From a checkpoint of a small image embedding model.
Model: 15.9M parameters, arch vit, norm layernorm, activation squared_relu, num experts 8, patch size [6, 6], width 256.
Training: muon at rate 0.0038, 18900 steps, batches of 128, held-out accuracy 100%.
Data: trained on made-up waving flags, 195000 training examples, 12.4 epochs.
Rows from block 3 of a small image embedding model, named by matrix and row number. Rows with one number within an expert belong to one neuron, the router's apart. Each number is 128 + 32 x the weight over its row's rms, rounded and kept within 0 to 255. All counts start at 0. Numbers have three digits each.
Before each expert's rows are labels from the 100 images, of 14976, where the router gives the expert most weight on average: "responds to" is what is common among them. Only what is clearly more common there than usual is listed. The data: made-up waving flags. In brackets: how many of the 100.
# router: slot weights (model.blocks.3.mlp.router.weight, 16x256, trained with AdamW), inputs 0-127
# up: expert up (model.blocks.3.mlp.up, 8x512x256), inputs 0-127
# down: expert down (model.blocks.3.mlp.down, 8x256x512, transposed), outputs 0-127

# expert 2
responds to: emblem: no emblem (81); corner square (60)
router.4:104109167123164112180146141201097151141148127087065159141159184101131164065151084087089156118120123158087113133103076054133079103104091154115110107165035122095070130132086116192098179146127134114090111098138085131141127093147177101094097086124193143176119157097163168151154115176135168126129103079154163131144127166135113141130105122141178162145112144116187068173088134129142151073120
router.5:135081136144165141167148149187130096124118154113102155164110147134153122089147116111078191142113097118100126096143107088089120153104138129163067138170066118077107170163103144181108134076170137119088089104102113128157140166128129079129151160125162168162140190089112136118182177143126149091116153101207151136136119111184133159220148112144085103104124163096096119177112147150165171084108
up.0:128140128128197128099150128151128128128128128128095141113107128128102128105085167128159145036128109128128128063081128128085101128128128128128081020144128128099194162128101128128128128128170201147128068090156186131128092167180128128148128128128128155087115072128128175114128106128128128128176128116088128162128192128128139120171128071122153153128128093128128164175121128128166087128223
down.0:078122148126128128073227128128128127125128196157160074128128128128194128128128199122128128128128187128128109128170128128128088078188108128113179097128188060200128128109078128128128128128095128068128104174128128128126168090160083128161099128125085167128133087129075128164128142128123089128128128056172128128186133128124128128166162142105135128092103128128138085128128128089162176128134
up.1:150129128143179035058125128189128118128176128079128158104096128064146183155082115155128128156128080128110100128206097128145136135128128145128131110128128130128143128131128139128185155100132176096119128201148131128100145128158044133128120128168128010168112075191141159072128128128124128090092128128128169160097091128128141104086128126097118162175122128082161128205134128128128065082136
down.1:049118084145133151163128180128183128190128089128128132162073128147152145052110195128141082139128128200128216205128128135111128182143124128108128128087157092163059155059137128128128068128116163128128087045117128179128138227128164092128128104128128208115153128086120128128177128152128105128128169155153051128115124128128128106163128112119132102128113142142154128071128124128128128128128
up.2:128100197128131102111128096175141154128144079128128158128132069139128128098125156111054128178128128128128128128128168151128111135128128099087102054132160119188128128128188119128092128146082128108150137128128128128151128092166128128042128151088174189128128118128082060128105208221153136128127121135083128158181184128106128128026079166114122128154130132135162106084212083140128196096128
down.2:128146128128140177072131144122069128103128128138086114167128128161128096128128216156161128125128137128078085128128161142069120128128128128050060128166100128128196056108105172142128128128128128128128158128239088102128128168128128096170170128114145149148162128128157128157128079128128128128112128139181107104128058141126128128128094171128128128128128128070128128106086154097128131102128
up.3:171128128128059128128128128128077176128128128078128128054128190128128050128128128128128086128179128128191128128128128128128087128168128128184167032128128128128128128128128079128128181128128128190128128128128128128128128128128128128128128128128128128128128167128128084128128128194128189128128128172128128054128128128128128089128128128031171128128206168128128128072128054128128128128178
down.3:077168128039128082128128128128128128128128128128128128128128046128188196128128128188180128128128128128128178083028128128128128128128076128128128191128128128178078063226088128128169128128128128057128175019174181128128128128128166128128128128128164088128128128128091128128128128128089090090174128049128128128170128128128195209128128128128191128128128128128128128128128189167128128171128
up.4:128128128128128128128128057128128128128128049128128128128128128128128128128128128128128128128203128128128128128128128041204128128128128128128128128128128011128128128128128128128128128197128128128128128049251128128128128225128128128128128128128128128128128128211128051202128128128128128128128128128128128128200128128128128128128128128128128255128128128128128128128048128128128128128128
down.4:128128128128128128128128128128128128128128253128128128128128128128128128128128128128128128128128030128128128128128128128128029128128128128128128128245128128128128128128128128128128128128128128128128128128128128000128128044255128128128128128128128128128128128128043128128255000128128128128128128128128128128017128128030128128128128128128128128128128128128128128128128128128128128128128
up.5:181128108128128128107128089184105167128100121080096091174071163142128162099143128092175144128109128128156111128101128101101155228121092128128187128128145182188133088141175102095103097183052202133151217089156113128128077161158142099128091069128106095171115128146060144151150101128167128179128140143134095128128150170112128109097128128128128128141216128168089022128103089128116188169128
down.5:083181128157128061166128137128128127128128144159187128110133084128128128128142148128128105093189188191105097128128128115128128128128136164197107087128128128151128105119072157167152076149078119128128128128185193166128128128192143113097162147128128112150128128128163128096114128128191099026119128140123126144128069059128077153165058138128091102096128115062100142190128086165128099073172
up.6:128128128089172164128128171128128172128128128072176189128128067090160128060128077128128128186165022128128128169128066128128128128160128195101156128128169170202164128128128090170093128128128173128128166128128096169092128128158128128084095072165082096091128128128128128128128128156165128128089167167153103085160083128156089128086169128168128128158065100181157128157128205128128128128128
down.6:128193055128128075128078128128128095128128199158158093179085128156103128166128154076177164128128236181170164068128169128187089128101075100163128128089128128098128077102167128128128093128063182081128128089128128128083128088128128075128101155128172128128128128128086097128128128052128128128128089071128128232100076164094128157157098163098179096128128128128086128128164080196189128071199

# expert 4
responds to: emblem: no emblem (98); plain field (91)
router.8:132109143118137182121222118143146116141158143165079091113113135181092180059132129161116134160152112125111091173072111082113093159117126143152137164140066152102117143089130138153055125105131065122097108123153100099165073182139149096136140096116159132053145181101151138097120164161154168160096110072153114092090140168156127110136142123109148111103094165149143097170155190080170158112141
router.9:120108140144189152129121124122153127149172131130114114141101117149176110101161176122160165164186135154120122071081122063132151134120161116175110158158067155152088133103067100189092114155138079066045072130100101086127094113139111089107122129150151123134128163106076125130160148144151139135116078092147076128061170162124123109150159100137105181087133156120093134131109175105172146092192
up.0:128128171128028128036104107030106135128105150128120109068128128128116096128082090128141128128110128178184203128113128063128121128117115189128123128128089110111152128150114147128128106182128128128240210207153128143128092128091028142149141117143114128128128108128128097168128151128128174128128045119123107118128157123128145164128144128128140096100128128115128192205172176128145128128128
down.0:106128111083158128202087128137094115098147118092157120081128111093170147128128085147123095128128093099138078128128128128128128128128173128181128203113164150164179128128128128128062189157128139128074128128128164101093128242176128128122128138091128128128119128128128139144128144128128135099068194128097118080167143164112128128130177034231142143128193128200177147178118128138128128128078
up.1:128136092098180105098172108128128128182149107148141143188204071128134152114128128085128136194126128128128128106169145093157096128153114128128176163128128128128148128145128106074182166128066179027128128128109128128096128156088128128146037167128128128128124128128062091097165147128128128128128128165128170128071098169128128128128128049160128128128174153078116128128128128151154128088128
down.1:162128141128095168144036128093157096118128163115128128098128147128128073121155128141054128128128143143126128128128128118128200128182146128170128128128128128128172064099128128158128128181140128128128091094128136142128128086128128075189085109098126128128103156123165153128117128128190114128171128128064144151128203118099128128160153092010128158128128105128170022128084111102128166119114
up.2:128117128128051080130154115128077085115152094156128128112082164113083153128185128010106105128167128200142155128148128174085170184111128128128128178128133149128128128078068128192158161139092128106218135162117081128128188180128128128179186128128206074128168111106128128123108118138128128128128128128128150128190140116128111192114147128104163170128098128095128128128139176128072128128128
down.2:107102175128116108136128109107146092108128070081101073131082128177159197109128128128128128128128104157128090128190153110159128130206128128087128184128128180156128141173111128146128109140128128167159128169065169106067115083128128163169061128079128128184200200140128114105094158112128083128128092128150128128026158155095082113191128086128128128141179128128078128128128128128089080086128
up.3:128128136128102128050087128104128128156177076088162149104128128106116084110155079174164105147101128107164159106101128111108154128128101128092128128128092085082174163156150128194143100156128082128128166105114154102145137148128176151128116145097128155128166128091157154128047044071178048128118128108116128107128100098187128154186096128154139146112162063142128128102137151128107081121128
down.3:145062137110107173128128112146128161128083155128128128128090190191169175104171128156128194090051185128094112177179144159128142128176122150152128128097128149128146119128136140121128116106177200134092128157179128160128090128119091070099147090174093157150166095092102105087175081180128170079128191128181128138128128128059074139143043128140110128115156080128210128105128143108113091093128
up.4:118110128084099128194081174080086170128086097110128101135170119077176128138156187128128099128116119128128182162113128143128128077185041175132107089148128131128131117154116128141054128053128151125095128177128128128120128139128128143128128219119095165128128128179090097151128128188092128144163145146108102165128067128128146088145141128128151144128188182147091129098236083128128139083123
down.4:128139128128118029146162128128175085049166163128184128116128165131128128128128185176128103134110140128093086128128121150079141154096152150171155157183128119106104180104128153117114133139128112128196254075136174106183128128119134104153172128155128117128128128102095128128170084128049098121096128106123133054128169128128064128126128175119128128096102093045128119185128127128122063128063
up.5:255211129083151098128128129140059137067128128043102150128128119128149136158128128128041150059080050131089063128187128159128127081146153128147160198128132114171149128127093128141157099128128128139127178150138157128128182128143074092119185208128128128132111143128124090138056128128128129114128148199105107128071124065144128128152124108125134120148130095177123161128094086128128101165075
down.5:082128162136128128044096128146158128168098139188081174150128146128065141128199083161102159086139113128128149128087128128190128159128128136047139128128128128074157098107111159128117218134125128105114195071128128092128071113128128069065117176096128128128098107129117160128128139128138128128128170128181128128077235084194128128128172092175139128096128128077153133077128128176128128103111
up.6:104128128133128096087169079164128128148180099128131142146128109128128124128128164220128233100136128128158128095095128057128091128128128128128055128128128106128068255162128119128132118128149040133145095023027103089128101128128097140128230128101145157165094107149128128144139103128088128128138133099066151171096150168128136128128117087128074128151128136128128128131119070128128128078207
down.6:128128128128099128167173160128128075128128211097154128128108128128115128128128135060124136128128098128128078128128128180179181146128128086174128128128128100163191042128169152128154128117110167128177176193128154128097135153245128103128075062128128128072163086128128128128128128069128128190128128128117128160172128128111091073128130136128128099128103129124172055021128128128103128128128

# expert 6
responds to: three vertical bands (88)
router.12:188173129082101115122180153088123102137139109076141100134172136163174092162066089112164051078075117182123087186105155093149119096097095162125132105176040096047108114134109089101080152183104108126129171174161170122160109125162083123077112120113156152197121134072095116169075161184062180155126104150202155165103150155097159140107130132112117139134132103151143158119173123118170125096131
router.13:202215161134123138136131106128114107108080078115139049070129069123157079122082092097111122061122076186105142155112162149101175096139077095114187101170084082100124122142123142105100097173042161125110141160164177141153131111184112110075122127126149164128143140109119134185071149175110156180167084116142133164076180124066185122084128141157115109124166168184142155123166129112162137070155
up.0:111081091086131128149128145213083138137135128161078170141121128135151144086164105104062128085047170128145193099128127075145191113128128105188182128136128128128148128128085156128098128151098139128081128128115128158087106136128128114084128128109128201075176195093128075133112151188108149092128124128147103108088128128111128122150086164211128128128099099179095136118128159091097119120159
down.0:136138158128085128109116102128168111137064138143128121006128097174130125165112078128198121122153137150107145181195148171128112128085104128048128204147128128128139128111155128079136128146095081106186123124128132160119128128175128158128196160145105128128161156057128128126128104055176128153128128163128170092075188128043197132128128086128156128128138094140149166105094153128100109139128
up.1:174164128090128100128128100158128128098128128159128030178128128085200151128100128087106190128174174162128128100073053153097172128167176128156128128089158103128128199090066128128128128087128128128128128128103128096128075128195128128158159128159128098170080089128128181094128152102128150128093154128084093054128128169193148178151128085128153100182128128169220091104087128128128101104128
down.1:062149128128128205152128128153128128128106128094099168128128128103158128164086128172095092090128128128170128147153165085128128159104075089182128163094068101107082128164155128098150128099151149196172167128173128128091179128095054128159128128128190096128128159106089068163062086195164156128087128081128180172103128101151089128080198167104128106167104128128128161128150169100094184181096
up.2:113128091059128128075128161128128128153128168179128209128161128128150142154148152128099128128128128128128164128128128128153128128128149204088102170128094128128128065128128128072128172128128128128180187089128074128050128128055185230159157128169163152128173128069105128128128128114128083128077155058107158128167117128128128167104128096156153128108128128128079128177163128128096104149128
down.2:128054128128128128128128157128128160197076108121062128128128079128082128128128198174204148157128184184128112128088086117128128128128148128128152128128128152187128103165068128108182163178153128101099128164128128128128185128093128072062128128128107128187128128163128215128164128083151170101195128128098151128160128128149077101151128161128128128122154068128128186060080128128128094128128
up.3:117114128146160104163064184066097085177128112161156158069128150148200077099128094128110156167071197149124128168075138157128028118076162179093128128188109151086115174160128142145079195128197100128148119100108128128156128115060128172184164144128128104067084082104128128128128176161128084169115109140173163154084113128128141177179128144165041128148128066154079104128081128066146128074128
down.3:115128156151128137128152128181128110063108147117074164155148037158123128181138149128098108147141093091149128168151128087106086106128142128174141145156060128095174128176106050095172100147179110182087167072138153128143103103166152140100135144119205170106111139190165105062101180128078128100150104160128147099159128102128128128091087128049161155082040171128143113113141128128092128110112
up.4:128147128059094062128128128128064108128100113128142152128192179098152196090128063107162106128165147128088128146128128105105153103142185042199111128154128128157180165089170106139128145090109087128087128100058092105128128151100128106154171090184128150171112185104093141110170156052128164201105146095154071103128128185150175143115149079146128091109047144128128128168098087102128128128128
down.4:108145167089074128103128128040151184128163140166178128108128128109150044157055094128109128089187175128151128090128106108202097128200154128104128102128128101157105090112074128104169128128164183128163128128161181128128128180128128110128158128152128078142161160088182128110108064160146128128128128079162128128128181128089155188156128128128159104161128154089128128095144128144107191082089
up.5:200186128088097111128108145147108128151128109128128164074069166071128187074128182152093163128128128128148162100167155165128066128141158163017128132144130151110128128128128157202132151107119128184102141128107125128205122128112161154115117173128128131084128128141128128185100089112182128154176105130096128166146128113049128100193109148141181126150137140146133102156077084121117128128103
down.5:128063094128095103121101088128185149092128147125073129164179089103128128154133145170094144122105052132139096082128051148195178128110132184178102137096147056175124082123128170173128199178123128128137134165097128156159128128128174085098174119147128155138157060135128084128149128128128063122090109151146128097119128147182152158128131128216128068128128095128122128133084127088128156128176
up.6:160128090128128128188128057088178083128127128101111151128052086156114137128142143161157092133134094098143108128173128110128128119128128128145149140103122146138128147121223128128157128156128146245152151124116138127128169120128084145128255128128128128128105146123123158172128128128128133172075128110119118128128133075128189128121174110047168128128128132128128061099131118151178114097128
down.6:148150164142168128128081154169102152070111151111128144126080098128128128152128149187085085152156088084128036105118124128179128147128128083128089076128128128135151128128090148128101128128128128104059128078076132174109122111128070167053068095076149116154128128103122123088177128105128128128135101144128112128099150164123104150168147100128131121140168091162128128134076128200114175128128

# expert 5
responds to: diagonal band (67)
router.10:116145140182114142184159170174048103112145152165072104145167140170123094169114060147100096105121163167159109099029153121136122117138074151147169095184121167101150139172134121062104094144109143101132129078152164135117121162085153128102088106100145144160089079137176123174142131111063150095132192167149124088118098194109145147100096164099046129109082098187127126120140143177122114093143
router.11:135170137114108129158181136141092134121104128150107074079139103169113119092062055117132082101101126144145097116043120157161134137147116134146180090195119163088163109123128114067061094154103175104157148152132166171107107233117165168106082103098122169133123086097151121158116134181083159120135151151151162112146063191109112122089103156173080143140077085243156084090154159154130164111154
up.0:176128167128103149119093065128174079166095174128130163155147082212128128167128128136156128211128104071092157192128133114042128098128106177113128107085059154128168110128141156043156128128136128204128165128128170112128128076128143044165128128154128110128088157128128104128110128128140128128133166130148128185103128071164179099144142114101128090128062088128128128128128066128128090089169
down.0:139135124105085074110105145162128222128081128215164090128128128098128128126143128117076082033112180191162104086128128170068116128105134128155148087154180128130151128154069156128079071138128124166128101105095128128165166142128179161099155136151128161128141120099118192131128092105128173109114069128128117061145147138061128128124128173128161128128107166113128106167077190081128122101128
up.1:128128089128128128068128128128078182128128057081090128128088096100128128128128017128128128063079077128175128065128179174128177184128128159128164128181128128128128174128128128128128128128169194128128128128128196128128128170128128171187083190128128128128128197128096128068128158128128065128128189128128128128170163092128128059064184091196128166128128128212128096128128128128128128128128
down.1:158175079072128128169128128083104128128229128199184061128181200128128077104128128175083128167128128128128128128086128128128163128160153168128128100088128128066170128128162128162100128128070071086128087071128190161159156099128128128128167098100052083171128128128128128128156033128128128071174128128189128158091128128128128128164128085128128128128128153100089128128155128035128128128128
up.2:175091128128128128128158093170108128098112151179128128128128116130173086128128141128193128147128154128035128128128128162071137137128143143128128132089128101128143146128143117089147128128128211062080128128164128046128104128128128128082114086084105128128170159128128128098030154181084134128121128072128128130093163128185140128128098128192119128128128125128128101083146125183128193066095
down.2:154182169068128085099128159111146168103128155128084128125094097128120128134154128073174146104163113128148169126245118079124128128128127134128128160128094162054128128170104128128128128163128128128128128193116093128172175081151053117115137128156128173128128165099085087128128075155128105092047174165128103159128112173138128119196155128096098133176163128128158072092128128078120095128128
up.3:128076046128128190128128176049128128128128182043076070128170128189128128128074128084128128128072128182128128128128128128128128128128090128128128086128167128179071193128128175128180179128060166128187066056067128128128128128128128190128128128089128128088128128128167128128128128128128128128166128128128016128128169128128128128128128128128128128079128128128128128128128089128128168195128
down.3:128128173128128128128064128128128128128128128128068128128128128128081128167128128199128128178128128128082128128128128128128128128166128040128128175128128128164210086052128052128062071128091128128128128128172128128128128128128091128085128128170083128128060128128069128128064054128128060128128128128128128195128128128056128128128128128169128128082128128064128128128128071069059128128128
up.4:128088128170128215128128128128102128128128128128128128128128128100128128128128165095185128128168128128103188164156155091157128101090128128158128053161095128152128162062128157084170161128128128099099155092176083128128091082128212128128175128096128128128128073128128101094158128091074065181206128128068072128128159099128128084128173128163072155089128128128128094089128163128073128090170
down.4:128089089128166073128059099068086128128099084128128128128128173099128128091174075128090128128180128128128128128128128101128128128128128087089096155128128227128104128158128128128128157170128128128128153128128128128128128101128128079128128128128128128128128097097128041128159128158103101083128128156157189128079201205255128128047160173128128160128128128128073042075103128066165169128096
up.5:128158165113128091128067062192103128097075087128128211111163195155050099151128161128176128128128109182080100128162080178128097101073128081170067128128101166187128082128128188128128128128165128128101152128128128167190128128128149158128143159147128104085168161146177128108190128128156186111128146113089173198193089107143110128128094128080152078165182216111128148128148091180069160086142
down.5:094128100128170128148184173128147167152128152128057113128128205151146143128077128096128128088074174128166098154174128079128148128128054101128110102128128097128128128203111128108128104090151128194128168128063065074128128160149128128112128151128157154173128090179079072128128154110128128175111128070115168103116072128128128091187176188128096128107128078161128098128128128104128036128128
up.6:100128148128128062160108169087110075146101088162128159155128109128109128128128128128147156128144061113128096128165128090128112128128089144155092128147083038148128196110111128080163128205128128162150103170148144128128221147158159194128043188075147067152179182168068088153167166111128161098128109094174180154128104144128066071160173082128128128176159151128155088128154094128128128128128
down.6:128150128128128111098157173066178095151128100128128086162128128194150146128128128104080186213095099128128105108143187128150155113165146156106164149154128145095152068169128099104168107108128056101186092093102128128128128190128128128110152097148151128193128113186128128189157106089128169128156189128070144149128128181128071182070157128182188113159112112128128104099158083146153095061128

# expert 0
responds to: saltire (79)
router.0:134117105104112160102127108123153090172122127169158144156099154117168100148065152120138117113170125141115149164160087100107121147131152093104123206107085119085100118120150136135115099093113089132117111107107113037168073090164115137098129136173081088096175156102079126132098182164118137171122095106149141123102174069137147137143149114134134076131208140139160153203142145116166158078096
router.1:153166161097100134099132121133170069155111111165178093103127096089173119110111140109146121090155095114106101161134127119118113122116150095080128171139085087116122093108103127174065181085105105127096100133147103096184097130182112133073116153182117120114161150117112125147109179201155153156107093135158190097069166099116122115113150128133164097140206158131170147218144154102144163070118
up.0:092066094082128174128084077077061097128110128185128128155128145150154128128163128098128176109128128154084128128087166156098128162128091197128083128128128128178128086155172128158128179057070104128103128176160105128054128128128128192097103128159128155128128092159128128186076103128128128160203105128171128128128128153128101172128181128087098128128166156099069082190128128094128064101094
down.0:169103161176128128128174155152173128170109128073181156095128102096074159101097147146128147128083158128128090128168171087128128128221073079128147128128168107104152150128128228128148063128154128105171114106087100128128128105102152156128177149128149095109128175091184128095147168128128128180042128086093183128128128066150086068109128154128163077158168081094128165128128152128102128154128
up.1:128128128128086128128128181128128181041199128101080166173128128150128128173128054128142128193128128128128146110128154128113105094162165128128128145083100167187128128128090077089128086105128128117149087216128128145128159213102152128102082157128128094128174128128154128112113140174128114100128169128128118151074128128056140095161188169169128114115082071112103154164108128157104128128173
down.1:072128128085223144128128149128128143196128080101114098200128128082149142128182076128212128096128147128128128128128128128152181111128111117174128128155128128108083128128095156128074128158091189154128159128179128061098140099151155128128128191091065159128148159128070139128128128105183162128128068128128128155178167101128128110148128128078128128109163087029068128128161128128114167092128
up.2:128196139070199128169112128128152152121068152119094159193089142148115047081113141128128128128117181093184092128188128111080093097091156128100128128072128113091128128091176146128137104099091155128128118071155179071118144097064152128128188111142097143128128128178138146152128199128128172143144163136173109118187157199128084144158080092143162147157128187133145164128175081089128098128098
down.2:128112139155128128128087045160097128162118097146088138082128156151065118178140101175067135155088090145122154142074098187128088128148118111116088089128145072158146128138086128102078120105169162180128128193091181172173168080144152076128090152151128121111171128174128128111128108066128137112102205160113102090128112134181145135055077128128168174139161097141128136116049154206084159161118
up.3:128108128163170108060128128128163067128091128173128128128096077210164188164165128096085128156186128189171147166085165176196088075079128128161128165107128108128096128101153146104128128128168170128068176128128128128128111128159128128128098084164128128157167128100103189128063065099128170092128128097128093111128167128128171110149086094128128128163072081154084181128170128128079128154146
down.3:128128128128157128128181128170128183128128128128079128128128167128069128084128154128171158128107128109091108128128107101128128159128128089086146098128165109128128128128147079190128170128148128128148128057072128062109091199128085101067081148084086173128161084148164128128088204128128070128070128090104156084128128180128128128128182107156111128105148228167172097146128081128103128162128
up.4:128061021128180128128128128128128128128128206128128128075128128128128128128186128128050128208128128128128128128219128128128128128128128128128128128128057128128191128128128128128128128128128128128128128070128185128128128128128128128128128128128183128128128128128128128128128128128128128128078128024128209128128128128066128128128191128128128128128128128128128128197201128073128203128128
down.4:128128128128128128192128128128128128128128128128128128128128197128128128128128128128128128128128128128128128128128212128128128128128128128210065128033128128199128128128128128128128128030128128128055128128128128063128128128128128128128128128128128030128128128058128128128128128128191128210192128128216128128128128128128038128128128128128128128128128128128128128128128128128128128212128
up.5:108159056097180095149091163102154154106092096151128145142156144150068103148202102122106151128128074128158200128167153116143172165128121109128128111128105176153128115128100119128128091128128069128169150098128157108051095128095091094128052120047142128164062132150096128128128128158128128160175128128128128119128161161096139134160128181153128153128100077128064094128107128128150104081100
down.5:172128146147109128128189161167084128095107128036150106128146128128128173110099167156117128126103077106102150169075091152104092128184152069185065171089152092099128197097070154128144145128216191128087128128128109144176128151176128145135128164109082148104159128087128138117110128205148122135149087143107128128135128128172161091126104128049169086183232081128106108102112156062128161154138
up.6:128105170156128113110128186160159144128108146128128154109128128173113128173128148150186128128128128187193074139058128128128198160128119128147162128128138099128166160108149128128065152163105128156043179128154088128128182128173167099073128128128120128128073149128104128141141128173113168128128162128063128128087091151128060128144166112178079191128128128128154118128122069128128140104128
down.6:128095172143128124128134062117128100148083150184128133117128059102102154128133128197128087167128097128146160104128173112111137128107093163128075178128113103128176131128133128149128160128128167065128128128128178169161128128128177145128146184128128128128154128081128066128128161104145100193155128060128128128128094128151040197128048128125166067061167128074128111128172164173111128097128

# expert 1
responds to: emblem: no emblem (80); many stripes (34); plain field (30)
router.2:070137152159206190124174144108118176144200115127088116132119103097137155140184126151166146174194166112124112148151130135167125156202093161146121098080114102138129089141110120144132167185165101070108105107118139158081124109123160147111120156116168111176039080151156127091083099120117129135162152135108130135086117172166180123157155145152169159148095125145166080130083145093133133104151
router.3:096148140117162191133176179114122125147091135133119088132125094113194078110167114152167130153099162117171132109105147067160125156138138121100103180136122069159104080115172154188120171138072105090100092122109113149121158095100134122119106196096088152187099147100129105114122150096133141114098107177136148123135173202131097123157135149181115197079102156203162111114094162162151132104168
up.0:149128095111128128104148128135192158128104121128128128100128128128085160160128093109063128115200128172084128131043175200137128128102067128128158128128164099186150060167099128150128128082082160079128110100090156128128128094164128128087128160105128184113169146156136196121121128164166148128128110173147128128163138128096128109061128100169128162128162128128128113148128102111101097151128
down.0:128089083128106128088044195128128098147128128128175128128128123128128141145117128068098128107128159069134166107157096113092128066163128109141076105128204157143128161181128128166128165145128128150104173096149091128084170134086128151094128096160080088094128172102128068134128096171145128181128128118128128171069106128128199128128096165128128103111151128108128098128090090128152128148164
up.2:173128128128056128197128128128128128128103103128157167128152074174063128172190128158128155128103159166155128161128128128128128128128128091155157128174049152106128128086128089128128128099128076159150065188128128128085128189128128154128058128128164128128128128128067163128128170128128102212083191128103128128045128169159128128128100164091159164102128128162153128160128078105194085128173
down.2:068128128055083163101128176162128165128128097090188128065156102073170128171060128159091128098175152073088072168093189159128077128128149128090128128128128128104128161195155128128156128089128128128128128128128163128128128128128128128155160128128097128128196128128128128079073198128160128102158093128079164128180193128128083099128128128173128128128097128162100178128167181128083128096097
up.3:128170071205128163055174137128108100128193128128095125128151062084128161112128078132132076128093086128128128081075161085128128119116128126128144128128165128105107128128183128134133128188171074128130159098128128181128095109191172156172128124128183128190128108112107104075128181128144072152088167150128128095128128128128128128128119071117170128086089128128223127158111128128191128160128
down.3:128165155173074093102128128128128108128128128080167128128128128128152093128129164188125145058172197137175075128103138128128103128128128167128079128140128177179128138128115102181062124196157151064128128156084212128180128190128128128097111128128162116080128100128124169128181124128117157128128134120098107128128141128096103128128128146151138128117128128151128128128091137079163181162056
up.4:128128111074128128078122128128102160181159122141118115128128128106149129128117128076128128113115093174128128128079128098126177128086084128128149128145057099110116128143128128128128084128124128188128128138078149128214124128154101132053150092128141128174206170125100073096106181205128128092018100128157101158203128104089177090128128128128138202128128128128128104086128197128128113086153
down.4:152104152128144135128051128128128145101103128128179128128093195128118128121138167136197088151169137103172117113118128085128098128128128128145041128084128128106128128128155144131126104182128100116148128128075151128209215128112177124128191076128087128128128057146135208093123153151128099128198142128091194056128172157066208128128128137128079128141085128169081144158142066096070128136184
up.5:128128094128089128151128128128152075128138063157152128128128103128064193128128070128128099080175167141128115128128159128128164128128110164097128156128153095067121073115072149128076128128180128097128074099041128070089218128151153170128097128142155143128084059149128128128167149128098128096128049128128162128171128183046157128128142128077177128140183128128064128128104128076068088153169
down.5:073156096128094128128128149218128076084028061128128183155128051110167079163128128128151144128128128102111091128189187178128157088128128128128052163164128128128128107128101128128128153088097107176128157128180128202081128185128149095128120128128128158128128128128128128184105128098128169128196184102128128128128113060075084098096204128103128128128119128128166128128128061128128086078108
up.6:128128128100097092128128128128128179067128128096186128128128128181128178128128190128184173128128165128128128128128128192128128090128128128128128128169161128128128128128184128128103128235128128128128128128084128075128092128092128181210128093128101128077093086128128128128128128128128165095128165057128198128128128128090090086158202083128179167073182128128128128128128128128095095128128
down.6:059128128157128162128152128100161077177128128096079077090128128128101128128065063166128128128128128075128154161128165097128128103128171128079052091169128128128128128128095160090085128128128128195128128128128193128161128075161084128128128176128163128182191128128165128166075165128178128066177080166128128128098160175128088071128128074128154128128067164174128128128171158128128128097087
up.7:128128128128128073076128082128168128174128158128194186128193174128128128128128173030128128166128173128074155169077128067128214128128191161162197092128128128172159172051128128128170087128128163128086128128183128128158128128082128128094128128128128075208128161128128128128128128128128128081128128128156128128081093184128128128128064188163128164128128187128175128188092128079128128128128
down.7:221128128100128128128128128196087128128154079128128128128062090128128147102128128128083128191150128181128128128128053128128093193091128196128056128050128090128159068177128093128091128172128128128085153128128128198128157128128177187151128128128128128071071077128128165128154128128128128162128193128050128107128128128128128074128128128128070128162128086128099128067019190128128128128128